{"train_examples": 295000, "image_size": 32, "targets": ["rule"], "norm": "batchnorm", "avg_pool_shortcut": false, "loss": "cross_entropy", "residual_init": "none", "optimizer": "muon", "muon_scale": "original", "lr": 0.016, "orthogonalizer": "polar_express", "adamw_lr_other_params": 0.0022, "batch_size": 384, "lr_schedule": "linear", "weight_decay": 0.01}
Rows from block 5, named by matrix and row number. Rows with one number belong to one channel. Each number is 128 + 24 x the weight over the matrix's rms, rounded and kept within 0 to 255. All counts start at 0. Numbers have three digits each.
# convs0: first 3x3 conv (model.blocks.5.convs.0.weight, 192x192x3x3), inputs 156-161, a 3x3 kernel for each
# convs1: second 3x3 conv (model.blocks.5.convs.1.weight, 192x192x3x3, transposed), outputs 156-161, a 3x3 kernel for each
convs0.27:153128072127153111168132156133124107078117108126119103113124130143148160135106096153124102119121127142160118136146128126149130132089101091112128145090123130117139
convs1.27:120123137156125134108121130138152149133159114163155167140115154142108126153101139117147088141114124142164123134156128131146134169127146111133126097152120080141128
convs0.28:142139120125092154152169169154159098133148129123130163119101156127125131139107116125129089108066108097111132132137149158146136149142131105093085096115105117089108
convs1.28:116132132132159093148119138130131138136104088118129126153134143173147162134180140118100123114076058138129125148123128108086107122136147104104112110113112127089103
convs0.29:075129160146141117152147111122146172129093134097070125099112100061093103075097115104125141115143163153135095137163184160159180142149130088103100120116104099095123
convs1.29:093106116109139162142176133116138110145157122186201149119156095126126137067145174127134089135108126122142153102098140144080117122085137132095138106174134107127164
convs0.30:099106132131135088151150132115125104100129126123122132153159122150161115119121119095133120128152120151101111103095143159190151104111096094103139103112113118110140
convs1.30:111092096131130123106099132133114181088112178122077143115113142124130124120109121124116130097116107140161136106112135114157183088179168111100103138097101138064114
convs0.31:109153107132155076139119133076115095093103096095100123155176140114099087116123130157132107091126124155143158163167144156137123132106099132112113140135156153131117
convs1.31:145135129116111098107119117126146157145155153140135106121145115118131129145110123132126140128159132105133122115119139117113111114143150142142142136124152133120148
convs0.32:143123105074096179145133114137130079150112090122158130141158138199149098178145091129114131094118152127099088121152124166154096127109129114141140123106159148151153
convs1.32:151109131123093105163149194080113133143147161157149173130126140155146125116141117092152111100150100139132185086123127078156146111108122124150171103142125108101121
convs0.33:111123141163111045157163143151157122097076110088102116146122110132114124106123147142134138129170173106117158105104109119108158159153157138135118091157164113115135
convs1.33:105115113116130142090101109127111124144155106127133110128100128123135148116083090113116134136141154139130136148168171164182147109136149122126128100126126142130105
convs0.34:131129102157136141103110121101127117102115114132118106135140125139137128141128102103144123132152111158128119126134161156133156151160158158127155128087115095079103
convs1.34:103114080122136096108144103102110117094098084131132129124110080128120119073120108121136118118123105116139108131121120173114085148133073163156170183193150202192161
convs0.35:173146122112120115145134144107110095123104131143105100108157152120108139145163154132125148128145114153143145157121119145152146120145120165152150129139152129132136
convs1.35:131147151104112115148160151079085090058076069106104111130117118117139112159176180137115107141118140136107119128151143128156146135160138141175130143140104169143117
convs0.36:101121159184180128141131148119109114137122119133120104136154100142137101137099095144139136115140157108146162147128147115114144107109147123134118133153150122125094
convs1.36:098108099099100092109092103113109150138114088167106113179147153131162172148152166125118114149116084098089096147136126139126150142142171142138101143127129141129109
convs0.37:101114142130115110115116120153160106129142132119121096139128085116125110127134137099133133097086098134152146121115128117146130100124108136104136114110115161148147
convs1.37:124151133137114075092153163120098108144116120127157140184157159155118171144109094160166155145147122142146096125117116132141081132132084126121121149130127144109122
convs0.38:153107116097162153172137141108132140132119136122116100110084113111141106121160147110135127125136114124152158138147162143121157152157116123095126135098131120105109
convs1.38:116109112119130163157180184140130099152134119114139119177130118145142152138116139098124114071113137126147154138149127119139140132158084120105103127105108134126122
convs0.39:131174137116114114105109122136134133174148109173141144166135135134125138096119096121142121145113106112110136113152132111098124116131130141116146157157129146125127
convs1.39:145147134152129119164164153152143123066106100120079123123113105124117094145105117132123108082088089085094119164161121108151112136122100132143151089133109137130099
convs0.40:118099145121109118142143115134120104115117120105103118127121126129121124121126116125198148120134143140152118135136160115125130107147091145124114141142140105125154
convs1.40:112154133120159184147161156130134122153110167158125129159121103131082131147109090125148105141136109151189127112116112118087125121132115133161123143161128138112184
convs0.41:152110098133101109108137122127108124131098160116091095145151158188152145153131143123129161104117114159134131167132095193149107133154142153132135143086071131101098
convs1.41:159151167126140135153110122138101089107096115111104114096100103106091114153128149113121145144122127113096121129121135123100123128094115113158188140140166177131154
convs0.42:109154139104144134114110123139123118135117101095106103122123128120077096097111173114153112076114172166144122140139136092137169109138129150171129113117084136173157
convs1.42:126127077133125152115096117126161167129093108134119160125112139135148116125143115120137132114088068119125137137121102170153116154168159155110099125114108116120147
convs0.43:183138124205120112114112117125110160121122137154138110101138125136145143107129165122140132128149124112142127134138144139102133126109118130143128132154110124133107
convs1.43:118147122137146124153127091119140128153117167143122118100124130173160156147115168126154114125133114139131110115129129070093144100118183119117100132127123096073115
convs0.44:110139100093140121097127096107054083146076073130163116081096128120118091119104116165184128143123089144115103153127149123148189109144113129098167109115149126104136
convs1.44:119131141116131142123134112142137153111136147086081136133119169130102122140094116103117141099110153134149187136118144139111112147107158100110078104087122122146150
convs0.45:044213141151147159122130118096177144123147153114117131080105151153112104096061129132127138114128152116118115139144146174116135165156131121140113121122133126139170
convs1.45:110112113129125161068109103118085127138138108118072096123073154111101141118120141088113115116125124097075102105117160121173115139201165182122130138139127162125152
convs0.46:119135145238179035108113143107136145112123131188089100097115123122117096106114126117133133156109085102174129114129139123131163161134142107126133124136073120101106
convs1.46:103120086044053087118141132119101105148156142142158127127146137097138104137141153128135122094105136167158135115074084122113079102091070108130139105133152111103121
convs0.47:111103165131130098153148136075094121107096128105111125121123139103124149140121126104131080104108110139117148124074085107069120147111137120158077111088085120133137
convs1.47:124167127094114112136118125146125112159146119140129156136121100135138099131131109147103152136121130113120120111133106127133141132105141159180153177164160153159152
convs0.48:151133107098152139113092089121126133131145145130114106106136106156101138128130103134118120139118122140125079116140185150131144116078109122119116081116109093147133
convs1.48:132125123112141091141140103130124103142153138124183164118111119077117076147121128143133112131131114150123139123126122123105098150160121117113102116111150128151146
convs0.49:115134174133145175124103093135107110174177117158181157133153165124141140120132135129140087156106117160165157139118146138141123154125143145113124121115140091073095
convs1.49:119088123144137158154140134106114111092099084092101150146135142128159133166159147091091087098100113109110111133158134162133084136092128137137115123137136153122123
convs0.50:109142136071120192135131139152132123145176121165147143095097103142175166137149128165144156184136101146148113118163181086142162119115129134130100109118081064090110
convs1.50:141148154119090116118168170119146162103118112063098106110164136136171165093133120123144132077073148097097122129128150126137122155121122156150126120149156123112148
convs0.51:106115122097115121153145130133123138092109108126105105096094105124165142111108085084147123122142110132147182131136136081095101134117147116142111116158135124124137
convs1.51:157163154142125139107134163111127131130079134157126143110142129177184138151139168133149122131132099160118110118138121082129092091131114108137145084100154129144124
convs0.52:178175178140162142132147158158183164168156159161131162161159124143152112107138145135110112141148150127114130159110118132120148146156164127133151154156127163138140
convs1.52:091116080129132159110107102131114096162123074144143110112118131123167128113126156141114108124145152166145111120086069182139085108076123114127116151140081139105077
convs0.53:171068000138108094137162133131166137121112144091101125126097097094102148134153157120127137133140187096093122112090074109081086117172193129143139131145150122129111
convs1.53:106092146129094125054025068118177105140138117132160119130124130147132113100095057132100116112168154151177150145133101129070097115113152173177133189178096158141147
convs0.54:159164178147148139102127135122131138109130156108103120106124130101106116130141122126152131138157158155159112132152137099125098080116108094108124140135123104122150
convs1.54:093092106108109112115137120161133111135116117142108121141128150129123141096119144092095083087083091109140124161179127161136106142142088114133164116129183134142169
convs0.55:129094075152125138135118107114104119126119120101109097094094087101095105126152171148122122127153114140116104141133131150121143120122145099113088122114122116110124
convs1.55:127103149153149143056059065148096114086077127135106142117090156131115137110167160136156120103107119132163158157148142139130150123138121155152129147203128124142068
convs0.56:118066071119138166116138134087125130092107138093112110145087108162152129132117109174151110155117134129102128109120106168156133143112121120128143111127112115148151
convs1.56:129121111149166143109105085176172147155103085180146125142108137107104117153141113112105127124101062102138118118137093129120063140132105100099132110157121135157093
convs0.57:162168161158134106112094108108123135111113157107146156121135129137123145135152146128144102139151128116119133099098100140141143115119142131119133128107110118115104
convs1.57:153134096144124120151147120143148136135140123150166130120155169124131161158177150095115162128133157118141115155127100152098088113122126131158151107151146050101120
convs0.58:115110091102128123108118126132122093114105129095086127111121119149136110109087123100145087129168135099124102124131142150153146142134108110116077111120108112140126
convs1.58:153140143144174141139142134157112103133119104130130073117124154146144130141140167102102108078096095158119108154165127144128106128112081117131100157131124151172156
convs0.59:120144101121166115078115084117139101155155138122115152156114130144092134121086082117159088145124098123137092145163113152180131112149108110113138140127114132113132
convs1.59:156145114159135179169111133102119120141156156118144114131134142150135131159159127107110094128124141118115171109104139062125139068115143116131136147148156153161142
convs0.60:094153199158133137105104149105094130104144099107141137110138153133139140119140136107163169087133157114154120101151135120136095113090108099111131125155100155143126
convs1.60:153132121132104115127165142110123123140162119170173099130110136152122139123145117113106124150136105125138053143151109098166118094175136161140140132090116122095096
convs0.61:096138131157126124143118089129114101126137141132133132147079089094164148174099129161148138115123130138134085123175123167140142137134107116132159151137156171145141
convs1.61:089117106129135154140193140116140138149098116111125118144117145125117144146130136123126109131147090112124126143114129133129140104150171131132129137108089122129125
convs0.62:105114119135132130133115116145153177116133141108118134082115106085113139088131112150144100150134117141135113128138129110113146111104140097146113117134159086121128
convs1.62:092109104108143161133128124122148133135172143139171163134123147094129144096125136134115139145114125130104117138145124139159111082144123181164136138133130128114140
convs0.63:100119140134133098128176144117098088147143169124137187123132137132129137124126079154148100122176105113131132151110132150101094141104117115156125154141131147127097
convs1.63:117144128144155137105138122121095129115125126155148124141176126138142111139128113121122116144150160127084142124117149132076119098102085076083107097139147089131169
convs0.64:123109112116124103124107135099099096131132090104134095120174173107135133129172154110114170117099142150134154147146139109162140112149131132147119137174139135130129
convs1.64:122126137124145154142139133138160163113160176108127127147125130126140128158141130135132144116105139109097104123153163115157170115131128119132114112120110110100106
convs0.65:129131110096095136113119133112134146118121136105119114120121125129109114169127113134159152144150133145147139115129150122135131122149110102144135123128115095099101
convs1.65:113142083122153109131105094100133079114092121124127152120143137096140116068117128149128128122135122162125113138111109131109100161110095158144150149149126098114103
convs0.66:095106170114174184157136100110113136111133117119132137120127162100112150150121162190169079156137059132130110149133117125119147153118107149114111148126103153143133
convs1.66:139122164132104128139109136148139138165097102120116114136147138145140116186154138127131122103088117106111168093125125135142138116117110112124146142159153137122169
convs0.67:131107093133180110135158112107098163095095112094125147089099110111111131111106152178126084117098119171130117141117122154080083150088105135152098152151099146111086
convs1.67:084080103134177147112084078147181138178133103179152127140172130158185154162172150149123084172113084103070073162126129121093104092065105137144114146185175105130113
convs0.68:133160145157140122122168168098096115112087115111142135141115124085104131104096094154135146143118105131121141146143129129130154130123126140127106166149134114121106
convs1.68:136129124122112151161148128107143131156135123149143131144169137110124088136195137133117131120134144100105104125145126159154131139137148128185159130148170133138141
convs0.69:136151133122132109128123127105108115116143091117147101117113132107138096133152140117142134129142107126075120129142162114094128107124123125179202132179161145140139
convs1.69:170168148128161127122146153132142148110149145120125117134163127104140111100143105133126135101088119139160140150157162179160113169147096132134124140159160124092149
convs0.70:082089093136196157134152141119112159119122124134151132136141146133135112129134140151107122158122104196124142093162129143143125087127116163147128154163141179144142
convs1.70:139127130155169118087071104111136149105155109149155132140147130155158152127127100127140140125126118111104115120110099108131121115089093140103143118102142119088124
convs0.71:161128102154152138134114109119099083143127133154152135155107106106126142125096138148147143133127123112133112117133120109110128088132120106099105111128130085133144
convs1.71:116157121131145109147135157149128130139127163065102180139131150148154125143141124149141152142141156113103129158149142151131117152117137077111128099107119101118148
convs0.72:167098089169170110091127084140171143129103127186154156138098090156117080110107110125147108136137096132123145121111147135145128162160145129127121143120096142104127
convs1.72:109135144152145133118100107118112124120153158146121132110090090137150123142137143119132151142146163158141147112156140126139115088141142104125111120118126145129128
convs0.73:144110150145155142175147150119166128115115112142155125126102114118123098102127145082147115129136127114120131138162127107129115114139111158191165156160168112160144
convs1.73:134159125125145139113088107114098115109119099128113100096090099095084100109093094122117117096128103080109096135137138132165140149180159156169095164151079160128100
convs0.74:204134123182128160133143149104153183146163146114110093135106109175121107148161107134165149137175121134147144107140110107150123127118172138150158131120145102083096
convs1.74:151140117144114104108122170088114124124199100144146116100122118159142116166110120099126093083126111082133148098167148106154125124151116150132113143142124166141109
convs0.75:156115126170133156124125146131151128135160139155141152163144127174163189155146173121157173144145138117135122120121118112107133124144138118134135118138128130126114
convs1.75:129111134128123113145109118132115131107091105140137133143152142096128134124098120109114110124099117138130124144110109150120107121123111100099124118110141113118133
convs0.76:141118121154119133158156137125173097093130130094111142089086130144116105157149120160168069144149094090114120087105089133143135131144106137128136116152147108127129
convs1.76:133107088138119138127126110144150189144161147163136152131145115117105084049101090138137116124129157108090196084122124099160131094133135091123128145134083120090085
convs0.77:145136104170237120138172119120145112145174128144166108145171144143142131147159128123128118107124235154167168099113114087162098139172125159132149141121170143128140
convs1.77:138127116144142133119121135129148129122146138138140132139124136114148144123158153131118125157169183156174183156162145127140127118128121119113125112178155121182147
convs0.78:143114086093120161137141147117126195105140158136119146127130128108141098135126104130092108111138101115163139110083120094124196122142153131133164118116176144111137
convs1.78:173163115109121141113098141148144091187117056236204107124122105102130129153143164140152137129099109128117115148116140210135140131111124123134148130139149141157100
convs0.79:085112155124185168126144160120130138097092098080097140108122160075112126116128115128160106153133078077117097114128124056114073137150126135163138151182161125112100
convs1.79:126124132066060063149136127133127110102120121163129119100082088088127107129131148112105135099127155150165173111136121126135116136116139140159122127120099190164115
convs0.80:097126104156176138142147167133168151131137145091116126175116126181154154134146144112119106123166124131126114122121111116125140134122167157176133131152135133162147
convs1.80:094109108114126115165137136128150130122121105118153141153182175116121156140135122136118102120109127098099066141133098113131080119138088114129120131139138125108152
convs0.81:158162091098128094151133132156121122128141116102136110142116115159126101152139109144116133131238123148132125122176118130127134110139129147135093086091112081100147
convs1.81:120108117114149146140156138123125097094120080128137133144135119110083065147152139123153143112112186118111181104138138145154170076153170187165120154124139108138115
convs0.82:105144108146097127134126142131176130187144108152090114112112134104099097130108120140104156098167131113117084135161127119109145106086138134095105127077099115100120
convs1.82:127132105153158120106138103103112145132131132134109110142133106150125143137131133119143158147156114157178176108098142108128168070117165139084133092097122109113116
convs0.83:171131134126158157141154147092103137096133133124161145121111129137115113175174132154115143103134124102101125128097123100114130123140140147151086110096147098124137
convs1.83:112097120115139099107099095146144157152154142135124133104120107091108126089118116133143112155097155133117133112131115128149088110124103072121114096137122118125136
convs0.84:199123108085139155116129116125147124098117145126143128149123141135136143110126143105128110108136133092098105125116170085138156097174108124127120107129170126117130
convs1.84:125126143144153161121084126129171149145141130138162123120113163087127125124110124142137117125112101147154149148141156177150125151150120072133122116153116121178140
convs0.85:112101084128115111137131134091089076097117090107119116127126123087133107145142131141114100162148120129141127093083085115152098132146123125151183128141130118125131
convs1.85:118121141122120124118147116128124092092101104135131127104106084119127101122129108134135128097147148130156163129154145147144146130150144132148150120143128119121103
convs0.86:169176093165146161126136126121109117079148092122130096161125118150093137148122126138100127129126136099130117163145101125137133162129130098108120109096109141111102
convs1.86:083109150102120119106173179125171151092147186129137140150182153117127110116103099155116144115086116198129121130167145123132177118165167147156146150109133157126131
convs0.87:123134121137137132095093118107136124111132120088110124150118126138151133120128141112129120121101067149115128124104118122148116126130107135151118132114099115100115
convs1.87:106113129104108165128153145143155123105145144146108150155156138155166137117149112166127181120124121124154162128118133149102126171092181065109078077108131132101162
convs0.88:110148124146136094114120128096106151116106128119098080101088088097147149111165153123135125094115141166134111113117152136170167126128125113099115152121149146136144
convs1.88:082097130113117108145158185140166129182181163122137090135124121171174150124117104101140151112129115107156130113125087091102115129126106119141098137115091128109131
convs0.89:104109121129144097109139077135126112124157115115123146116092110155112104152145140098095089144102119159116132161119129121135120117141131150141109142138122103123128
convs1.89:150126136166161158145138151110112091123149109146124121126147122124120155132111115169143106124145090124088087130167152104137156093089131134151148133150144123130139
convs0.90:090083097144138134145121091121126111127154138121149169131155130106123131129145116128116096134065087146132083158160127131149076140104126133129145128126116128133160
convs1.90:089083117112093135117107113171177156114143149144140126190173169133126159185160148150117100078079125108109124099131142106096074131126127123112129091075133082097088
convs0.91:152144135126138115132130117127139167119143155123108135108107139121115082091079110144162150113098098149122122127147139117122098106115121145161124166162101093099073
convs1.91:150171143136141124144144141141151112110087100135111125120134142133116136153145133131139130139172120117137110147130131139089120130149159118120112131157120151127141
convs0.92:116104096178133137150138124153203171132125175112071134112075118125095107147130098131156125125142107119143142105093098084107123101107138089094090104114115130096136
convs1.92:083109109155149143151106107096137106165184139159186145116139110124146132124135104134139127120116126107110110125100071131136103128173129139133116147147088144121103
convs0.93:150151113157075134119129108116126118138125148122127137151127120141129108116123113125153126098154073127119143148151156133111136105106130120141128108161165132112117
convs1.93:120137134137103113127121143135092112131168124171131148146147188150161186135148107090094123140169188145123143125118119147144127088124148119132094126131094149148111
convs0.94:160149138118137127140142144105107111101116126110100119150141170143127125122158145082077089154132149103122109140139156141111144144130139120104122149127121161161134
convs1.94:139151160133145091164174126095127124103111115118092088154162140148153131159101125123135104142157142166091033155151142138141096089111082107116134113114095132126114
convs0.95:139136144104102104126103106142132157161110140142119119149117087165129136166157142127136154157155155107173147171139174137148182157128152157116143135097197117074168
convs1.95:131128108166097157151101143107103116122102124118124109147148138168147125168116152107148096141169165108128140115162161091143151080127123141134135165108159100147138
convs0.96:130128165119121148132099112132152132116132092105116118090163158130185150086102141159132114146134117135123129140143113159123133115089108161116119149149169124132169
convs1.96:116149133119126124146154149109183175122182197137171161138116109118138090154113116159155165147121130121111145107113145136117123118132117135133121132126115093148115
convs0.97:117096088144109094165123138132113106153124146120162111123149179120119135104128100130125075180150121119110118140128192154157109131113130123141098136181128139151140
convs1.97:105118113116115124116103119174156095143099100145099089108126077114147106118097111146130115098119148145085188117121087170133153142111133115125104115152083177182118
convs0.98:123168186195200150154165152177171152125124137111107100105100091119129112114108116112109143089097122102101116106124117143111115138119117117110117087075082102064069
convs1.98:148157135127118109119120114128111082105106082108094092146122112157129148165147148114151148145145130119132136136135120114145146123120107133125128141117126120118097
convs0.99:127123120120157110098099129156143123129127144117136147124103127150125103155132110163139145141134193142176123137132082114138088155138134148147130150161103161130137
convs1.99:128155140154151167162135135130169157169119143109127146127117141118090109141149157135131137127133157158125091162120143112121137132106157108114120089104105176111098
convs0.100:079171159121156150119117156107130115151138124142108119109118156134112114169118149131138128129137106116108106163154110109111133135126137106101122117097137102079111
convs1.100:150139143147140140120135154115134130123171136174126115098107126130146108112134133118119117148154121119099098102123117118104127125146128143161119153122117198137123
convs0.101:146127156162152118146151176151140129095159145122084107163108122142128088147114152146131114123115120112119142158157169172115163135142144133115133146146093180116089
convs1.101:145152148059104105135176180109125133119098090096095102123120115105129144163119130148112156121102128106152181136142120118097094164135131135143142165163109138153126
convs0.102:098120148165167138145096078107083124137102144121120127117118114138113123160131124125129104105161136086117142100116125140150120119126113145135161142109090168154126
convs1.102:119131137157144110133123124132150104136126131113151121143136124128158117148141117162162121148141098148133113097120114118131102106111084093119141126146149100123089
convs0.103:179114085123147190113133107114153165126132177126116148149155160136197107099098086106080079121091092156096087125115147119116167153173196154123122144106111150150120
convs1.103:094140112181178146132153121111135133114106094148131082092129153124129131122151121109114132138079096203123079133133095145126127164092101135136132123156171104106133
convs0.104:121138132067115171146137146129134172126147137155174111122162147082118149090130096121102095130122147110128161127190144133135154126115100137112120122124122097138100
convs1.104:122105190115149137124118099126208126171154158147170116111131105102117126121205183139120136132102105109100097125116124157136097145132111131129093155166163112160165
convs0.105:165143128137147164099117125141211196157142142149152126140127102184165126125109105150137133117144163096126136121136142154158161079167132116160119146132119159130107
convs1.105:123121112158155129120120109109068126089107104127111109173147151128116124096140146133114114126087091092096091156134153146125137125108161124106080109111106118111100
convs0.106:113133149139097087109105121147131152144113152144129113122142140105078110129076070130121092117132120138145159145174136124181124083120140099128131118115145116125119
convs1.106:128147134162145136149155169135113082139114124157109123121113094149111114134107141115137158079098101114092143126147115111126134112142129125097122152143127122127125
convs0.107:119150125114121148123096120169143162137141154144138150133141134150170166120094133160148132142139132126127146198186149160145132122083118132136118096129150118119145
convs1.107:107091102130102108155162158101126182107123194133121164172145164107121142126114108110138157088097108095099116092101102127171153119162132091077084126124120111133144
convs0.108:135154135151026047134144161140102095082116071072130135110125137146092137115137126142135134121084128135121126115120109102117091133125108133154149134140142148152131
convs1.108:145137117106082056156176160105133113103148146097120132094145137125121145144136175098125104119100112127120122121134121091120098116124124119132147119131157129134145
convs0.109:133124121147138174139135143094126136121112129158139122155158152146155157137117120125147141078096070154143146153140124146145148128136112151140150094095099107115122
convs1.109:137130155147096110148125127105131160151112130100119109137131138158152146141118094116107140169107055086111098126097112109130118118097130110129146145155152108091128
convs0.110:125100084111127180146100179103073133131149123136162164140142126123115137122113129110125108149141111096163143144143120149117070161119144136111123190124104194170146
convs1.110:143103125166150131125114112137169118140124130163101120095127121121117101114138134136127129073096148101135135100103155134129150158103139109115112103088127120105104
convs0.111:116132089144097104154128147116099095131096130118132135099081120089138150122118121134156171145141144111127106063069052126116127102135137135109078108109093167154172
convs1.111:111098105120125137111118120120116136135137141158116148146132138151163139094104090131137152079107107075107117150173143129142120144148110112100133119114124121098119
convs0.112:130153131168099093129109145142164087152167126152148108104157132145125153083105155122087115131166148148148117109067105118137101136135124131130106092115092098110134
convs1.112:130130140125130136099102090148155121082105109115128127118127147115151138189146126091122144112104144104076112130123125118127125130095106177177097161174148200154131
convs0.113:117120123156108080134120108164199149140141176155149158155158141144108131134123122108135141151123131120116110082079080126106103095075109128109129136107120153149130
convs1.113:146131144095108148141150152076081105115117163115158111085105133130102128133127140097133096130141101140160117110123110145146133134134131141162133124115115124119114
convs0.114:114120137125096103123134145120112144138126104111145095097175187139115126116120113169114094176166127135105125098109121106115113120152106122108118121113148130121108
convs1.114:119145119152153163131144126129113143129139159158071132146143181136148122124099080083136080138150117129109105146108168159100128109047125103100105106117148132138134
convs0.115:146151134115130129110099118096119095098113093074126121092119150126119129132135154117120107163166116156189138147127173120093145145116167118142122125131158124139137
convs1.115:140143123121120136166148160119131103100127117135166127128110121116132096085088078124145147132153147124127119152158155123145124146137113118165140138140129157152138
convs0.116:141130140119119087101118126117160151121129104151161126124124133157161132169161170116142137118128125122127106113142158130128129131117143131154161114132168133152159
convs1.116:146136130127125116154158149101098101085103116073089122115104114100087100099131149117136153128118093148145135106141142124117109095124116163171146183175141161128098
convs0.117:084131139138131146091138116125164132151151145128151121122130140094148190145125148105115098128110040141120122152150150133134151134152142111085144115116136114146178
convs1.117:114122119119134174160131085110125146146114171149133113136094127110131131117096090104122138091099167100132152136119096143148116119088069099132123151118147172151128
convs0.118:123175159123133101116099098125068091144131106105139101110132138111106131116173138138125166126107154159140155099154149121149131135127114135140131131141090096125099
convs1.118:133143148112125074136142135131178154128156189092093161114141082152117097117117106097128099112098117146107133099117147082102122129115123154137116141122110140114137
convs0.119:158114142116125114111096166087132137118140150146183143110091097148154088182143140152164120151129135165139123160111128105088105104114097106108107120134133121106135
convs1.119:116109094108096057145151154116116098153124134130140141121156149140121127119141153148107094178102107140108121128117138122121110137126160100126173130184189126153155
convs0.120:140137152133135155143150145136087087101121109123139173125180118124136123099153133109118117155093112126134107117100127116132154139113141161138130148139132132123167
convs1.120:153131125119087106113091136118121110127101099106121112118101135173110152155139133126141141094145137143140131163141094179160122115141090114152132129143162144119126
convs0.121:120149127097163185171186191187155181172149175118127138125092080128131109126146128078088151101126142117091119159118086134113140105140101122112104136131109156158108
convs1.121:151108111121121154076056109132137100122143110114108139115114143125152110091102111123109103114120082137145109095124100134167129115125162115123141117131157130110117
convs0.122:118128148135167135134119153106105139041072090109109126120118137139119146116135087082118099119132132110118136128137120138145134137131129140141158134116083162131136
convs1.122:101104094147140172112118104105146121122113109125121098101089093096127134138132132134148136139143128111113088131137140134169132088128139096099122124103107113136145
convs0.123:136123126081113130150132140099133095088089107135139137127104113171151144130111140105081112125122117135150141105121113105091113089085117100122120149159173144136146
convs1.123:130114128120113095133145117141137141132117138101111127142144128157184143106140145137136123122118122143159135129110133123133113136138157144161170117124167144132134
convs0.124:106155176111114108124139113142145135119120100123129127164116134111107164144169173153113124118130108126118116111147170143129120130129102115111111144144120142191183
convs1.124:137121134139111160120138170123140168149116121143087104126128101105135138111135119103118151082112138116111120109115101144135124132129113122144133120097141105077133
convs0.125:130141131134127148128156153116134134102126165134096113124125112081101149089090132123098120169115117126147133086118112086114094136126086084082089127099080114123102
convs1.125:080094101104118109069090088110135145104108125150152111145175152121160140137163155105121127114104128107115126110103118154127121177159123190146136135129087093112100
convs0.126:048115227181144099176159123157134141133188136115102134122115115120120140113130149087126135146138117110119117122105097105076068107126135149120125124131138120132154
convs1.126:130101095174167137069073096128125156128149129141116128144121073097131112131108123102119147115121160072102158097089113124055145110119148140132074157100116111149096
convs0.127:182118098093141149145153151138115108139180187083098132094099140099124124133119101135215173127139090132111118102137124142177130082117129097138164088103136100113099
convs1.127:128127135120144144114112127162129145158180110104173135115143128161184147214185154104109067174143111127163190133115168135156179130123153121103107122144122122128123
convs0.128:120118132138116071149137093149155136102134139099106140129110133144142149110109134134143165118145139126131079138121138142136170127112165121138112146100164120128136
convs1.128:126118126133122159118140142121116118106113122118154127119110092151124122115112097111099144146118144147116153118129100130140137107086100124114104131115103130126123
convs0.129:112147180090110141097112077134084131144108150095108124085129131138177161127160140106133152119146144130132155050163204099159185115121114133144144119143144118146158
convs1.129:115147144100108134138139185126171097109094097112122095099156165133147119114153113097127158130108159147129141137098098144113141140129092120108084122146103112113124
convs0.130:085091104087051077144128142120124092128187119160144136090104131073105129100068123106070201110122154110157113143145118141102096146081143145133120122096137110089136
convs1.130:121135134146146116117116161122163168125179138128150157178132142128129137141102147120111126158131150124162129103107084102095075119135083106114106140134156116157127
convs0.131:162161091145119110101103126160147136120121119132114110130126151168144129128080120097111108148141142088115118179122141150119113119148112142114133127137117119175155
convs1.131:152163150167154105145155162125115157130141136136142154136148127199128146190161162098159155146165119119109116116088139076080096096109051146145159195127152151083177
convs0.132:145098119156108122158121114094112094125093117124105102134175185128139176151119093148102096136128098102099097107094109118111131104158114119122129106134107146148100
convs1.132:119139127114164146111159123112115112111119135096099112151138143160143121123120106126156112132142120121132070146152157153146166147082122173154153151184165179176142
convs0.133:087091107126157127110115129137147133163145151124127140134109149108127121126103116128154145119150146125166152129138120099137125128157146172125154131125144153148110
convs1.133:130084096131158128114099096116090083134141131126181171138143140128127093171120146121104100126130104094076104130091115113102105117091104120156124138129130120077120
convs0.134:189174154144150124157155143132158134139173142090129146115149124149136123117121122141112103139142118131108149160118177095119099138111101139162134132174154104145156
convs1.134:114105127116107109162150136071090119073087138100085099171153133116150141112127121130113103170125140143103107122155136120122071117160099137133117146137157123079155
convs0.135:110187099162123154135150127124155114132148134104131113121104095096099114105138098109094095119115156148173168080122155100092123103093145131110106111099091097109128
convs1.135:102146136135145183144151131114129172121136122101128183113141123115055079156147108132105155122103141111126099143136140131135183082132127157143109137154140163145172
convs0.136:100104083115127151092112133157146097139141089146129139154122136127110139155139147119138101134119127172141098098135128104130140110098147133147147128157139127127108
convs1.136:107135116148138097146150115119129134147141135112150142114119138151145143191144162131136138137148172157145140169148137147137134146160118132162129149126135142109120
convs0.137:192154142181140119116115134084133129119134140153171149147138141110112128129105124122129128138143112122141109158158127158106075127091097123096080146182137131111098
convs1.137:112109116118130102146154139144140141133163164166171128122109103165137169156133172123104102101135161127116135122097097115073090140112114106104097133158127102135120
convs0.138:155118145098097099161171152116114132090122183106170147122112125132124136156169121180135141117101144147156141133149138117116140137136118091124122108085081140110127
convs1.138:148127116103081095146121142106114124128105104150168153128117097141132084107091095128139146133119140136162180111124138107135132146119157072109111107100118137122144